python train.py --image_size=64 --norm="batchnorm" --depths=[3, 3, 3] --loss="cross_entropy" --init="torch_default" --residual_init="none" --lr=0.0027 --eps=1e-08 --max_precond_dim=1536 --steps=12400
Rows from block 4, named by matrix and row number. Rows with one number belong to one channel. Each number is 128 + 32 x the weight over its row's rms, rounded and kept within 0 to 255. All counts start at 0. Numbers have three digits each. After the name is the row's rms in percent of the matrix's.
# convs0: first 3x3 conv (model.blocks.4.convs.0.weight, 96x96x3x3), inputs 22-32, a 3x3 kernel for each
# convs1: second 3x3 conv (model.blocks.4.convs.1.weight, 96x96x3x3, transposed), outputs 22-32, a 3x3 kernel for each
convs0.11 106:158144080155121128127183139140124098165084133139122140151136156102075168128117093138099075110119115163121103112120181120122103099130123150110152133133092087165125107155129150112121118149107162080124138127110116128123155102114142118140127093155091109125136097115143125125113102128134085052187158116
convs0.12 094:185133126142152129136119069123124195121176110179092185079093086122141169082164133065089151134091165123153160174168144179081170114092143123179140127107120116163076095109175122105157132093156129122141069100170104157109170071118154094186085166102117134153121156151172129102130122151152145128131121099
convs0.13 106:102123151139147116157143147066157109156132178155098123175158120121142171100132171115126081079130129165134157110119119101094084161128146189127090105142134153133127057152158109084117104143130161166123120147051206126123102160153118072157111124093127070143080103088170127140105162137153157035156087122
convs0.14 096:146162100111199106087162041156104131127116109145099167143124064116125147152128133133129145119098089109118112090076130141074132098088124167134113127144134140124085133125127139135160085119093157136114087119156113076100155139147138110135120138154114148066084134101118139093136118123087148131144135141
convs0.15 108:128096145122147148108100118140115114114170146125077150105133105115105170147134105091129190165128166153108128079126088134103075154124108122153106118135082089151177144172145099149138072146137128124116118118152152137106184121110140166099149110099079114090165098138088124144146130093110071135160142143
convs0.16 104:115138108102071107129114122065118132154167137081191169087118155108192163127131109125121121125131139134149148186122131173119092162102091112119142092104169129124127124120143133169158095106100169222131125166060137147130219050084194098162178077139095105095093160118130160151138148161098102124093076085
convs0.17 102:143144059133154057182170079148108093197180171146157132119155107180171144155163120127119197124135145105077171090150124000055220103095146126152109129132065157147127135101125135177082120144123093095101123135154190205136031149142038133154067232161203196171120130097087119100152099105162086115113122116
convs0.18 100:120101142061179115152120168131102151118079191118117111112144166121158150141105078155103143200088097106105128124115122099143145184112119096081176149098145150106138173122089183113042157134106154135125129108110149116155178143088146122119169103158149081136100063172084181128166091153155132109128118090
convs0.19 099:140074162151110152124104117104153088165154076133176111141137081158232113085226169138139115186147074115115137115139129074093114107170100137138117134116140172160069092170117126091134104190122093067124062116172097155119104133138035134167090135170101167152105148128118143107205151090183055110161103076
convs0.20 094:171163105057182103161114106114098153124132170145099111102205118099108133169161060099097141143079112157103181145102136117158137135128113096103088167141117187129098148179117167139149085106140187140154091136121087120116172098155161145082186120091143122108086079144100162118096127079178167166119113072
convs0.21 100:079122132143148130119124133105101119137103133123094193159150165154105189030031091131101117091151103128160123084126108146143120109098127126145099124114202133099153116112092149137129124146155099142096135184120171153111103158170136192151098123161094141044126148072234177059145074146143095140162142095
convs0.22 099:045187214034255226129059176155110148173091065086092153204140134224097148131122064132151103118116096144116116163096108171122110177099099126150136135181125120132093136153165141148091092125148106118149117128087138092116122089140182075186085115151110129150149103053181158117085151135097123152131145145
convs0.23 100:072106202137111135158200186147090166166094152099134100127130125102085124102164134106095134097144104127120162184101147118173086114110089141109085093155083131151093075089129116113148129098178141144123185161127172111145110094128149123187153149117127085096170164134081077113143152152110153149141094101
convs0.24 093:117098130121132131118150181169112104119144111100110095105116160122100147136186125074107098126115120125176125131126169145104108121170108104164159152199117145118124058039155051058247159198220180137155081109081057078109136130100107102117121127166064103101139125118096133112161140122151111116132153126
convs0.25 099:110081134146137165089130148110086193074122182127125152123143153103171120094031128111139125154119105148101119170137155149122143096097114118117102171083161134136122093174106097162116171126078052095136169153116101151154091142163097127142092093129123120137148090117174129104184155141108117111120106183
convs0.26 104:149176166155170132139170132125204096185253106145141099067081101077140119202144101131147109140159153118139127157072068123108137163134078080136129166132111158073135136175101164107116141119137228255132168194132133150134096174116103169108126092135105113121074167144082155126151104123125072097093080082
convs0.27 101:115095090134117122123139141108175168117061110114094079093112111169103177122078149092165104117149164106101092191069150179111175157151106130065079110152111125151102122104127104153158148119077108152179098093139160139137151077105105068112169158115132091115152129099144130159085107156136122103104098114
convs0.28 099:122120116149161158137055147116114120134163068137122109163078097192163116170122129130078157111169065162157151160066124109096156140030121102091068112082133157083092110156120135111151125116106097163123112106138168203134187095086101124110128181098094114089070209146173110051087097118127074091103092154
convs0.29 095:116089092100142114144126126108133111112115124130095138140098122108107122153145133062109145097121169169136200139128137101145113197148087166078134079088163141123209229136136184154101139097065096188111130097148106098135147060101166115140123103139124112141109139072070132120179131131140113176151161107
convs0.30 092:138114114142130132113170125110081109137125111151131165154102132171096091185192122071129117080149172131160106125183067124171110098092142048131172118121147102098156095091116126121103170177182129130181161063084204038122122098150101070173110106119072112115103075070135130138179131156104102137133117089
convs0.31 096:101130158150112128186079113141105084096092146105077123112105196090137074109111157106159132104123103101159146103180136113162132150117162126091144155171118139169080158132103148127147176101075135120127115172079097131171165184154156167062116136125069080163102131134124153119214073135134118105147146073
convs0.32 091:096071123101151103115076111135198097115133123094128151078096112144136128100158129147136144142152113124091098103104136098136150121095107123165094176155129152100089135095173058150126110088161103117182064186134119103143142132122126141132088112122107138109126102146077082098120159126173136104130125124
convs0.33 102:134180168103103130104120125179191185075090155099066120195214133226186134109075117097131117113107130194177136135174156087143113108107101131106118116166114227163109112143158127113144137121147053142143128071103171187108156135199125106137139085055087096173131079126086089164095106094128115122174104145
convs0.34 101:149176115124113160133156156167142144080122102129085096176112104127141126068098101103190130091179143127124133033092101159098136156138135120125131109164171097118105114189144119114137078145119102082142101083102097178097138175159053093124107111158121083096100095086134155149128163172109068101119137097
convs0.35 092:130095089150129129105135117123110166123182127113143111073122087115118141157130102128169140125116078132133158090122114136082116102157134127134101092127094107102095149134183137096131115143161136126119125119087108127119121071094128115112120183168096206122147119088087112126124131099104129121095113135
convs0.36 120:133101121121141130097124166079235073139184088106076147091223080137158105113089199111085125154166106131123148189196110056079159126166194169150095077121142154124130142071158139103112110167137129221177084090098179123108141209149067083132151101162138211119104082081162145129106107077166149180147135189
convs0.37 094:143065148128095128094149139079138118120101113143158124132154169132137185157093093151084152120098175091147152109159104176118129137161159112085114138111110097219162105118132152190147135132156113142065103123117157139102131101065186130153111160123180155212081155099099172106083134153116171116165087133
convs0.38 097:097074146068121162148128092112078136140163145140160144120119091134118087105105126128147122116128181164128120193109145148103095037104143081085146117153132159120135138178156122133078135122064136170123117100118140121119103135177116202156110148161154111116132184084186132137157137122090159159132130141
convs0.39 095:066117138149135160125096105109093090122087158131138153118136125105120178099096124105129143204139094131145132110133112101121152108094148136115141154132082083126136221108137149185066161049075089124123110070116133181172081170073111152147101127151160099107082117130078156124129131116057110157114125143
convs0.40 089:107153093157123104074205132132150084114120110142100101134152133142120125080093113161148128093095140108144154144176103124094177131133062121094041134146074174142137136125138124087177088156182112138139130155146087091119137110127137131135137193161090143129108128124154126080096141094151164082144192184
convs0.41 104:104133160113122129112130161111120128119069130115131129112091149140152153153093117130131137071145149118109148145134152127187078110085077135111147115165127099117089082127144205111117126122112128131107161165135106152080173112089155102089172111110192124126100151093139114158045101140093111135109154155
convs0.42 094:156093107084137105139094138128114151132116146122084152100097064120103154143106093082176165165102196111161107158127083128115149149081158133096173110110125177128105166160176065168125098065105108112130115106104119173183117187112107111143117082185091193127140098190097127052131160192103132190136161115
convs0.43 103:132149128112169133080160141163184193087102166152081167194086115143061115120089104140142132159134110165095098197127089141079091158130058132068162171159114089133101140128137110136172138134108055187142074184166116123140160104160074109146072089111091126065109164186114120196147154126117123133167148067
convs0.44 096:085082132144123127132078115127120139179171127206114059040090130114191217170211211113181144142126124128106134163125135144084114127135089128107100106147125101109123116140127173104119148112139114083186090205210076132139078070110086089116145157195110155132110084105144135054118184144078090114126128136
convs0.45 100:081138116171109161062132103058142102128230132087117139105131111108202157148063079148119133151112107145150123119191097158113151099118085126114110168138118058140156092121145141162134088128147141162132080117128093153098112140106098189113178119084138074144119139121117125158123106133107147164200124169
convs0.46 096:092154159112109094116101116143142078148174143170104114123112145130090072174152084103123128113067118117124132152095115151137106106169106110070119079072139160183120191136109141080108101134053117138097145138112133156117158129119082127173094132126114132121155115036094103147149101158084100088065124164
convs0.47 097:109121172088133196158147222128167101128159146143116124102115101090119142077151125177111145179115122117167121088136112094134165122129092144126094118129180131117103116132092187097102118137143080169142181144115121143113134101130107127130161143135102142150125112078119100149136111151148089126117124076
convs0.48 103:112157109110153114100106143186204101109122092050064123204122071217147056172161049164160127165106128077123139161136146115121128105051082187126121132131150123076154151140114149114127118153152136137098132183147140190148163098079130138218054079138096135144070075117111173087128117098133152102119165160
convs0.49 095:184132125188092126160097164118107182106089102115155125131099139109115163158136104131141161133125179155106146129117101161111095076145142103216077115202112065151146118055016218141036255198095132122109129098123101122062164100137131134138128132096102115122077189147139110121163138146152134092133147119
convs0.50 097:103137169162122078169084078092150138144097172125094161140185092118149103108118168123093092098140135184105114137085123137122178106118174127157120123141131148137102136154126107119171097127123055110160112145154099146165111062091153123215067113172146157104094158050125145092095142122108194074133095086
convs0.51 094:141086147105095139077159156115091091159103079146113111133104120134102137068135103168180138063140137099077176156121075123140130182141112120139196115107140107139116140121077148075134246129102137104108077092105107142116107094158130156245085144189147084109112195190163110105150063141154130192105078140
convs0.52 096:127150140098132136148188139106125129081106166104128167110093162131103123140114134134183162059163112046029101121155110149140119138116118115133138152130138144155076174150164085130102074120130136121129114101149158136127167103138078121117151124125116103100100173143142122157136143156156104116093079175
convs0.53 098:067118146069107111114220155134153082147076080142142069136123083125134157130101095117117128080132147081155100168103114177126115185108113113103177078141149111168141118176089142116141154063122055113161231137113118133074136125054132134131068093109125175074136108048183125143088076124092151143178073137
convs0.54 103:133173089116174106149147147109113119129135162167146106121057121152134135132185116099116114163100147110120103129124140100092101096139199144135123149144141057123155119116081131134135146095192152119112119211098082055144077129138105110094124124201069154161167133144083075090139102118119153095181126141
convs0.55 102:151171104112087112110136122116118148109154080143080117145121126107075127152113110123149155162154097124142107104108125143087110105126130172116149055142178185109106131124134147131110128117142125136080132100122179161152146102075121085123107091126107131146091099140171119119139186201130209172074054106
convs0.56 108:111092140128127102111168127119157080147164136141226141093113067105101163130128127143140138117171130161103117176091107201120040119124116145130126107094131109147104100119078118130119100184155153139073176229183114181146131152138154081090152147181157144253108070111049108122131101106135184104161096064
convs0.57 113:151142114066135142114148144108157123164152129140131095174113111139173104193110075101157132080192140066138130094107158147074116112123210136094145179098113167109119126105118135130169148121125106118114131177054094171152154098180140115119137126126143161118140095110138213101134110185124124110085150066
convs0.58 100:052108073148165149136114129085147118082139135156147119087154138161089112110125111109157112090161157154134184135149142080052086123168100140088115114125113094113138121089135175173160120115100122110133083126170147108115121126119134088106139175170116113089151151098117098154114121133183108169106121125
convs0.59 106:095118166107147153118143157094112104045105123088123191113083198101141210062077145126142141121113122133122126153131129204137141163106182136128152099084199077153160107107139128124128064123149177087083126113118102090116175133123161092110147143125147164134143124105135119143124097144068177181111108119
convs0.60 106:141139171126144122129139163057159135076211229084168115104163137063167155137113127128154136142125116141103165139099130126160114106148131104106174116105114139153106136129155105149114126071155171073095045199156120118117166111072206185184131143122145092138111164094122072139104073116112166081162090107
convs0.61 112:109141095133110120123125095150103157206018158098110192106129162242028135115069163108153115157156123126064150087102108135152199079113163158103098101136167113160120111130142139138074115127149074109086208141131114145157127102162112138176100152181116095112243083101125088118099125133154152127119122107
convs0.62 104:086152113172140183141125090154135137147089130152109084137152152101162121131079095148140136114124105113093117113141085158192086162127126106109126121137109131059086098130128104115157124111177180136135111108165106110134150143124131172092112160133137140161089093138109189134188131124140090126085103065
convs0.63 106:079174152136079090125152153191155217042117141091206085122120116125123184102196027162131143072157141123128167126084088154164099116154108118103118116143127103098072123142108125082149147104143165107106132124108068222135206111078164133097128121179149148200085093078126230121165132123065080075124146142
convs0.64 096:136154121152124101189154147129021097211101143160182111169123126153081119138128164134105140099131123125179117063133102105217106193137144114171138097146133109139154151130169070133156123131057196129074155143139126163129096135119145128105167166161114134168174162086207133112136172096132105101159094124
convs0.65 096:104142148117143102108168132162198148073133073114145130124099138125141073124133082178110108132122139126137095138089128138103106119128126068163106100098171096169121126154093177115122107136131118184137114181088115128081092128122104101143052075119076179093131143120134085102136079119157145133107201167
convs0.66 105:135108125077110078100133163142125173155121090157073093187121101143135134141106131109151097157136111094144145122074124105093122135113166099148079117107118144147122115164121116155125125097125135122173165141101138126068154113114085066080138167181135193208077060116055065101142127139147153139113093106
convs0.67 094:132121147093143123090138141163132098099113092124137181175098096148135067117123220122132159150176154149110092085135131048072149158182126074194106082173148103123160151123132106107084134130132111056118198107110126135145107112136136135135157143130150089120079071123129133083160137094177135169114158162
convs0.68 107:150103176130114183068093152171053127203085074173117070061105107123146037147157075096151098129173128118126098104097096069139214092191149136152121149075140093100161126144130119113144112101138111110166236141144132128080048135079068181136140193104156130135117068156146086147149122126164086105164123111
convs0.69 102:102106066159210126137128084114091097134087119137112155056134180110114177135139113081113172100175171126183118095124146119048066151107105122111105107153173127162097136171120171093122085105114164149150113023121113122115144129097102134148135135203113235137127125162118087074121159160142066055108105087
convs0.70 098:108121136154166094096153102175146058166155116178155095152131111151140108143125097123140118106135163066125119109135123177104165142071110120078074125109147113141088182124141098116158105123131156149104142176176134162169083087091132153145084129120145145101145174097121178109195138147097098159073085125
convs0.71 096:123135072087118128128077099097147111120101163166168122090123132137156147122102093131097096130162177184092095133069113120110162087120155119154096101150075079161141117110140117142151119153151133136120123163119101142145063121157124109129112209166119089130158057139094151189162147088173097124123146133
convs0.72 094:138165123130107149121118135128153109131104107161137146148138104109158162071125182083131070091165105197209190074143112138144124117146101164085091127184164117100135121131095161122127156175187115112095128164126135118119157123125087118113122138103126128179115142116134091083125137205128094120126126111
convs0.73 098:130081096136149156162147146109144055154115075105122126105131141135085153131051133141116115104140096142133128157125128151141154149113085097084152176255025101194159079137230046091204048097255117150094091136062152124148118127125142103123106102178125121123114125103136128141102133142070127146094140154
convs0.74 097:163099164092185093120091137132115120119141121123162177063077104131140077144121081137054083096114146127170155153174103111129134129102123116161143138146171134175159255252163198117088086000000124120135093123123125157139085111116174188142124105177097109166189144095116122057065098102104146134134109073
convs0.75 096:143152184162126163172126093123118096104160170121025210165068112205121211085144206147120146182155162081172147179134111152096120138077144207111146087161121139152096201113067103119145173094144120115126114073132030172164164107090093092102087134123104091132085094122167114099132150100179118141091118066
convs0.76 096:149157098090094102172094134139076144133136159126131092153089165138139122150126090207145175131193078145111134133129085099054174081108094137137208115131174136052136169059032126045061224173186085125129142131162070108063112107115090125155108119150083121092124141150095074133152148161148093155187147110
convs1.11 107:180149105149255179078124160155132106138151148158148136088101074083118089079088085138117128086103186170097096121145128097108163071089115128124107140100146152141171069130126155149100141147159106126146105127130086145124035114118143117173173188084114148064151172164171150095129102119120137132112138111
convs1.12 096:112084110114121160147139123145160144110170093100136147138119115109139078096082078147118116137129046174140101139172087054094132086094091097123122119147171188134136136116148129164138120158108109117091109131115119073147141092108115150155129146122157164165177136091088106112127089121181080109157087151
convs1.13 098:105158088172119111071145137137159072102080202166114145143085136101096146100065116131146132149136195204154136139191149145138114161082124106108169161149143113201140120088131129133148105123169134161134109096129178116133156172141110142152155128123085126132245129135060123153186134144138056082132099135
convs1.14 104:075106201106135245076176197119092101168155142129158109156118181115102112190152100137100086125127137133123110109060128147118145135146152163123106184177132174121115181116104110100134124163112123099103100116077113121104168133123103163129117063109115117085130110112118151128142108093105119124112089088
convs1.15 096:093130101107139157149113156148198160118140182120066181128086111117157124128152130151117164103169112106103118101124188138147088118112114107178105093143132139146119118122146127145148151101138102130123103128137120155146114122093152112130139093110137136144135173166148139109148171149170175111154084051
convs1.16 100:132101076153161075096121090186154139122141183125129177151105146082150159129189135148080152133119159154104097203128082124082055124124068155085179109144089144188167147119148119120134121120157122132097167095118156109121109124121126101181156077068182141107117123136132088094125123082144123229139087158
convs1.17 103:124137175099108150125096119111175135083154097107119167145164138161102082147111113141175074122110055117075088115068145124153097096096141134123112148142125152149153124106129129150138138138107132117117101108156158098129163156255091142174162155179106118195122149113129144080024121124109131135137140120
convs1.18 099:092178173153125138144162100156162098067164116121128123142172128048125165040080083130122089147162120138163116100116052129070116105096107143160121134173112167180133135148120160149147102147077111116121146121131175151101106140097135121118117151135193137134098126127099113094161176144096101160107111117
convs1.19 100:142057173137115114124121121136111126227156116198128119133079125181036145155127143118064158088123196133101147092123107151147129125122078156169131114143110145130083144106137094146113116111152135102174166131157167078150146139098094118126144133117127148156105130116185081133119136090118128132137116173
convs1.20 094:156143189164099171064126145124155101119097183105131149160099107170114088210164111156135089147179089111182137149144111104105180123141106200163070119189152125171137117121128127123120126167127143074058140129112094142066108096113089149148093127094124098183137186113121131137176101118087116176127129146
convs1.21 100:153130129164134095067129131114202210068198210085138180156101139074157160152090082165116106148071092116114139135092161048083160126109147143119113107154131124123147096148124182128107140135144153164119107139141173123144212155138204097164192175226198092116175152144121093100148133098146176121104127096
convs1.22 099:159226048198218186159204200127200194115204170031112167167154100136154132100123128137083127146096151144092170166115127171130118145113117135116144144175077080114118129123160158143127098119157103150144167161174148078135187148082191129081143117137172145097120160118101107103116103089171096098194169136
convs1.23 098:148129098140207105198127139132119125181120102138150121130148152153147121121165174173152144147163078083144123158103092164131145197128089141138098089113157092143106125159171164138118105127150170146180110124123140155181081120109123128136149114142188144158139045111158106124094132134115105103071126093
convs1.24 106:123139093117173176111121082149138131155166106127137132124153125080137113089111135187141175109143109147123153157124115098106104085150113134092124077114112155169163093066099075131109130118148255248159191208219188148166095209141088146098101147124107141122147041091152101162131119131151104095069147115
convs1.25 101:130110156091195075130139177144124120174124162118109134107105095151075118129099093132124138175130149150117145142103155111114174132105073172171114139147104142119130166123133084107141102123156102146110120082083117153085185173155128132185184143142130107117119116152075149084143087134165138136125162090
convs1.26 105:153132118141092104110079174129105162133173154094182157115136119135151141168157160173174113146152064094109124155117108137136094105077117124127093132137129141201188129132151114136130146127127097109104166118095111084136122089009078042112076090190107099143102109119038136122116136203159182101128100102
convs1.27 101:136112118109210161102141119158130071155163110130150118095181142178197185192174155159105126134092057146167123190113049112136126162198108142099119128117125147150141168106116095131111123151152117122150113127111101120117148136094085143079112136073123112131164166100137090077129103131112131158111136151
convs1.28 100:128177118112137152156130111133129160127160136156150104122140202158102118117132127082158180131077133159121127144152135075137169160189079082174110125138150134129159125128103136125131128147114133141106134154108063114085161152137150132195118156090109159124086116139178118168105166153191208104084145136
convs1.29 102:104131129135122138146117152144071123097121119155117134135101100111116117082109119166172109151138151124152175142084111136140109096076152104177151204226126127221114121139091118079088159087080104102112079108071117105039069128158138140122109149125188078061131100120116169121118136111096155126109133103
convs1.30 093:102121160200153118142142111130181135108130143128106102108119096108167093128110105135145167104105118172129132128074143122159117182136105120119160124094112105143120073136124148152139119126149099172130153145153087108102130091124134164142114125121118166092140157112158096127149094098129163086157143109
convs1.31 097:072133118109152145086181089094138083085131060165174088115156075153144132124214105098139105161087096111131139123173132105141145142101054150142136116153125167185162141138096125146098142158108080135102093086074108103135201213182125133138087109091199196097197130066182135100106113095142130118073100055
convs1.32 101:152134066105069093110105093115119182191128125125093083116117116135111079152142114116151150114177107146105076126161147139158196130149066074093128101117135152082159111127124129053118132192076127137095130122125068156116143154150108136132138136088077124153131142067108104165151094050120109171097054158
convs1.33 102:114133085128201157114081059097084099120116186108151209086190052119058135145125119123095054129122145105074153089138114145112160105119113105129117096108137135135169112141149118179128105107106121118125146158095120159112102124106180130070122123121111130087196229137131132118088067209098131111125141079
convs1.34 103:106092054153195151163168170104150133155136101192139085161125115155141131135111093130125123089130168220110128190111115102131082121170149091141198124098107047120115106122136107122125207090125179143188141121142147135133070139131086095154070131084139132100157156136112171089094137100089146083100132167
convs1.35 100:139076088133167137092155135146119108120103117155178146141116083108190126186223203144117139117120142117102116135085099119133108124115152111106117142103152092141161168142105103168142069095124171141171183145150109140129139107116149139120125158063149219093128072123144123126166219158154148060140137084
convs1.36 095:129141186171137113137107135165119117143100032166134100132142110114118083135133100129126140112108130177127131121131146128157190080155166150140113076157130136067131174131120147104105094125127096151162149143140105100124151123122115091120123055080117138135143133128147066164133095136157206154130136102
convs1.37 097:132115097128121126128151147146143171132125134141107134135164072045110136105160146107142139162193118093158138112104140107128082124133177156110191229157252121101191175162134139096135088132121123120183092126122118164152123121133090103143154128135101053125120124135143124111136139113092151095167106137
convs1.38 096:128120085132105137125143126144150187104123155124089120103155129152147121108132090085153172132139117105178124109078111112078096111083171130139104149175164109174213151142115170123152062120160199136150158129144158096102159162122141184171236160200138126138149099164156131157114091144095083111103137158
convs1.39 097:156114084169133115131157160169131091107142119136124089156133115102145122087073141099109146183128155108167150129100162094067132097114120146108129135063081099064114138163092152144143162153093106107069075088087139091090117134117102086143125124168157122163183083140160122114082139124180119168132113094
convs1.40 105:175129174128137160122119128090135146123119156139129136149171132186178133136150129111115130211150165127127115116163172131179084088141085135151110149124154127129119116124135094160138110127161127090148102140190167142184171146119141142099132145110147110128130149082163195148143168111131105161134116135
convs1.41 095:173166100124143108086138160098107138185127097133165145129139060140107083178146129164118208101098089148163122128115125147129139071152148131153174119109142157109132134122144141148118127085157165112170109084109128109137151145115135055066106121113129145119099096113107155112079111114137152199115102087
convs1.42 093:107138102070071077156089053179144115102153120098183055142165130120166167213159148182115128119178136071141204128107115103110168132104108106128131158135162147172189152160153112126189101170142116128127111130114092164113116195091161147104148149179135182175074139114146096088171096143107120155151165167
convs1.43 100:114147163198110113100122113128172083121159127102076109180159161097158142137106143138102133142117056156116094133113136080140098166132126108146111088172147097115202118121089152129147105151135129068101151101160090132151142152138141136099157176080136151082188124136136118129070126114100234150091131140
convs1.44 105:094140055120108114140194146115183161106153221078080106098109131132120115079124090148167040134120138059110130166099120081091129108115113129127132107119155143135153122161103119153100116121142164117092154131131090138133103167131098161156076066103119109118077130152136066105076132110135151146149083138
convs1.45 093:116134131071160140141125144133137132167082130141100125146202122096071162066168094112164076158137108099081170102208150087182086076127184130067143108070191164144168137148152140108135110116127112089156209166151111131111127091100116073148191103061131179119163153182153135162085136057189210113192172149
convs1.46 093:136113116106111122139107112158144126119104128101140134154154139148147116133099118081153132137129077107126112159150158114154161148185108157173067070132158179133109154082102098139116143098073163118138099104091129089111108180172085123091113140161133135124143070144128136087183146122127076151121114192
convs1.47 103:123205109219128106105133047104131070091102140095119142143107195070106125114172132107131099131165144146142147098100138131090136105093111110084062084126125160058098151115124127155103090136107180143162136156120120108141095114150135120192138118131133105139053072136149123088145142125140085107111145122
convs1.48 106:108137201130067149156110170080187218087107229104060073170152130132135142162121094112162164085109098175101133175123109126106128151065135111166135161119144182101152109135124126149117125115113101093083116077143142118171167184150182185102137123099129105121144117108166085058139138163079138071130145171
convs1.49 103:090134138108145127120181152140096155188115102137161119106157115136150088105165099100171138128124111119038175122139149152136119179151117050087163119159148182116138103083027105095075174112091134192152150118089150038099142114066114118065156113129112088106149096136124137144116104082137079139123103127
convs1.50 103:035082184097057160122105171105178125087100105172086160146154143110148106085104151116120140108115186127104114132078159127118151037100127144126159181129097090079094120149198151124144135102130108080172088080159082079124099126154119117076199162076136168158069090145151111136124168146055107183171166192
convs1.51 108:132095143147137091129156122147112110167035095182092098105084175139123061135158086128124084156089158164090113115129098167146135174118108157103108107120120084076094110161098122141153168117101114137147105110121120120141170180169120129081098119078105154086082102147097112081100123134095170090124116120
convs1.52 100:139095166095163168109129149106111127130086134108151133131115115133137157102179090185138152135119092144178142093171181126122087156137166111130137054111140098109124104197148142145128118141103108109093071133085080091116075092091119140130109137131113140160112143178141154092170135138103108102137182132
convs1.53 094:143153096107135117084067132129116126108136125136174135099130060073123151128122108155137152132167144146108121082160182115138106136151107130108177064159172088153162129167108138144122149119134142139120146122092107112121129071149095087125105123174096099142131152111183142091096174134047191195145133123
convs1.54 095:159129151082089143112125163127093159106087089164113118115087130140101218108140145103111129100108152124094125119115164099148156128139076119073141094154143082137151111171138123140146119164118086132148134094161166121178052067068113145129118160146132128052072162174109132104159092062124063096051126165
convs1.55 095:091180180132084122110123114149132138214131158135064111139121084092070097098165113158143144139090126112092108188062122144063174071142172131160113153130159169120091126106157136107108142119121125126039132135055084117155096087125147159120139132100122096103145100129092087058126115123097090161146151169
convs1.56 104:144096126066151153103071090064118118129136114080147164139136159123157130177141128104159024125108147104125136145126188151130084104148075161168170119156124095054142147104111138154170131126134116177146126142163142134093059099059107167142156136150149154119067148130085109165147129096112053105117185111
convs1.57 097:118119140087110149116096089147123030137074074104126100108082073113131180124158117150167118130055168106112170164127150178124183095122088086103163142133189143168089158126142132126129126159122146166118094076152129106179107164150157145119126157096142040083097130103195095162172165129136184084107081136
convs1.58 098:133128071117095144121127132155122097141129138131160154095103157169085164117136167144122115153162141139111128094082158132103140140166126079149102089138096189168144162125150124134155143193092151109128094154115128139088097093045142147185107181179116134126144160158120116198108157162189151103125129100
convs1.59 100:108156140167122135081160101089142098124173183108073163088118189131143194138183121057127149128190110149118120116153096162108020189106154120146123062138082096148162079140105117143104118150130068111152125137102164149170125167162115172181068084119145162116145131086079112065149070070077083212124162180
convs1.60 103:068160130139143135077137165162095082126078104129121131156140113164167168065144148197150084130210104057141122129134135133164102133167131164131109159138127109104053132178128162111124090133113154117105126129132125169141127117170125150173120172135186210113180076095141123137141115107143140099110132122
convs1.61 096:107120150104121093133112094121112089127131056138190097117075102113124111159135143092174111110193132138120099056147171081168195176095152133147108116113169151146065119120115111134118134126142107155161103142090143126136133135157118196194165147124111172076128132078080124115107165151142155132125162129
convs1.62 109:148124156143143101145108147095169112103123102109114088116159190127119175043088082225084102144104102159142198103151117064184166156089095172177083138099112119174159086122146132130111131138112117164080139118113147114135129104163102075186090140135090179153094166079136105118109149136170190088148107142
convs1.63 097:101085096136148128132062140072114100100134115082067157133129200133143140087149121153071108049083166118131140072146129065182202162106086128145082131128155122122157135155152106131117154133131162098146132092134122105135141151094109161091102102100123077102204171102078107061139199178185246099163075079
convs1.64 092:104089109111094120134134103127178101066158139135166104112171119189169131110143124101105132131130090105091126140090093126115149118091161133138193129071164118117145152150129137134125118105122079121160136093163103141080198143111151136153113131109107161110136131146116113092147079065124136106145100129
convs1.65 101:158108137148166144136119138097131109140112171136134155135090109166133150216209170141131117137141127089168127171060069126149192142179156156103115080096104149119162130140138127104122130097095177133144093083132151103148133123114129092158162143172119164075114119110152132192091066142088129132097138123
convs1.66 109:108128153124092184111113113104137110210135121132140176140146076142117127178114070140142187107148101126122086093172151159094082085105070157131151106092145115082148090110128129111085159103150156104100133113137119095146132147087135098077125079117079144082073081105255141195144103137088122125139202150
convs1.67 093:155106129160087149119135125124113113109125141085086098147130139121124132101161141101143130111180126137130163174112107154141110143126169079060180078162177162132155137177128118127116092112140173197158123113153130109134114158125142129155084099145174086096102149180087112120161082139097045150138162141
convs1.68 105:104118212071071149079164125162137104177125124124149134151130087171128115152136110142110113127145144157113140075110166123099152156142138100128170159158116143148161117119152139164104125097169100159139137154070111157123085184209108103140063105170141143163154122128146097022109129147088083126080103155
convs1.69 105:131098093131084124136184134099071079174140095181203158112108081132136153182134099145102141124120146116090145096110144097195117105102160083126113103113162085105172108095159123143091135081095126135119152162083158083094142125107058084127052111061138127078180146103164094153118133160129087154079105133
convs1.70 101:154172177187148104106195169121112152114088145165145143111180159143093109128119147179124141121130087172091145124122128141118196121136160158135164107119120157134150150134130132119132132154113110084085120141138097088084113146198123141132107141169114082239075148196112130086157171138116111143139094087
convs1.71 107:084149144161064104124072155111150114117124121090109156107100121121078149177144144131128096084141125158158111178146164201084137140188116147167162161113139120097159128132135119149144125154115118153106141136077136087076134131131160151152170159212096131134099140103114121130110088137098154151137144211
convs1.72 097:095181109112163095144134121129109129100139117140145116146164157118108148131127089101174132175141164144149171119108156112120111104114146121148144108136106147081098144131143101158127140141097175129153171138144120117136148112101141117192149142170074118085073156110142148066094094124112116114107083117
convs1.73 102:126133116115150083082121109147143130119115097110100122133142101124133101095105087142163094111081194119128127163159153104080122100100112081121170128097153047161118052123111056085104079149143195169142152127154104100107102155156107108083160092086104088141155145157082118122102131160126128156113109178
convs1.74 105:117161110171112124102157092094121132108143178143135120096126142131147124120137145109114193137146142044136141167141105117114145105140115109162108090147189112162141124089123070071061068064054105113077106101066100044016104159145132127102176190123128070139083129170140108143130124115088151126116101143
convs1.75 095:179126141112150152130146129158166095158118145111132123071107095123116070086195101112157129125159105153161156169148150194089093156144118082112133158083128146118072123139127167134162163112122115065156081141096132146157165118123175159181183139105123133128143139104144184082170152140089131142162102231
convs1.76 102:103149162137167108141161047121139107073137114155142124132147135147091147126104117191119168179122170068132130131129159114137070171125142071086076091145201103177181087098087088093127111115125157197190176164059137114127106137165101123114132169083169186134135194174150202163156120124144151143137161146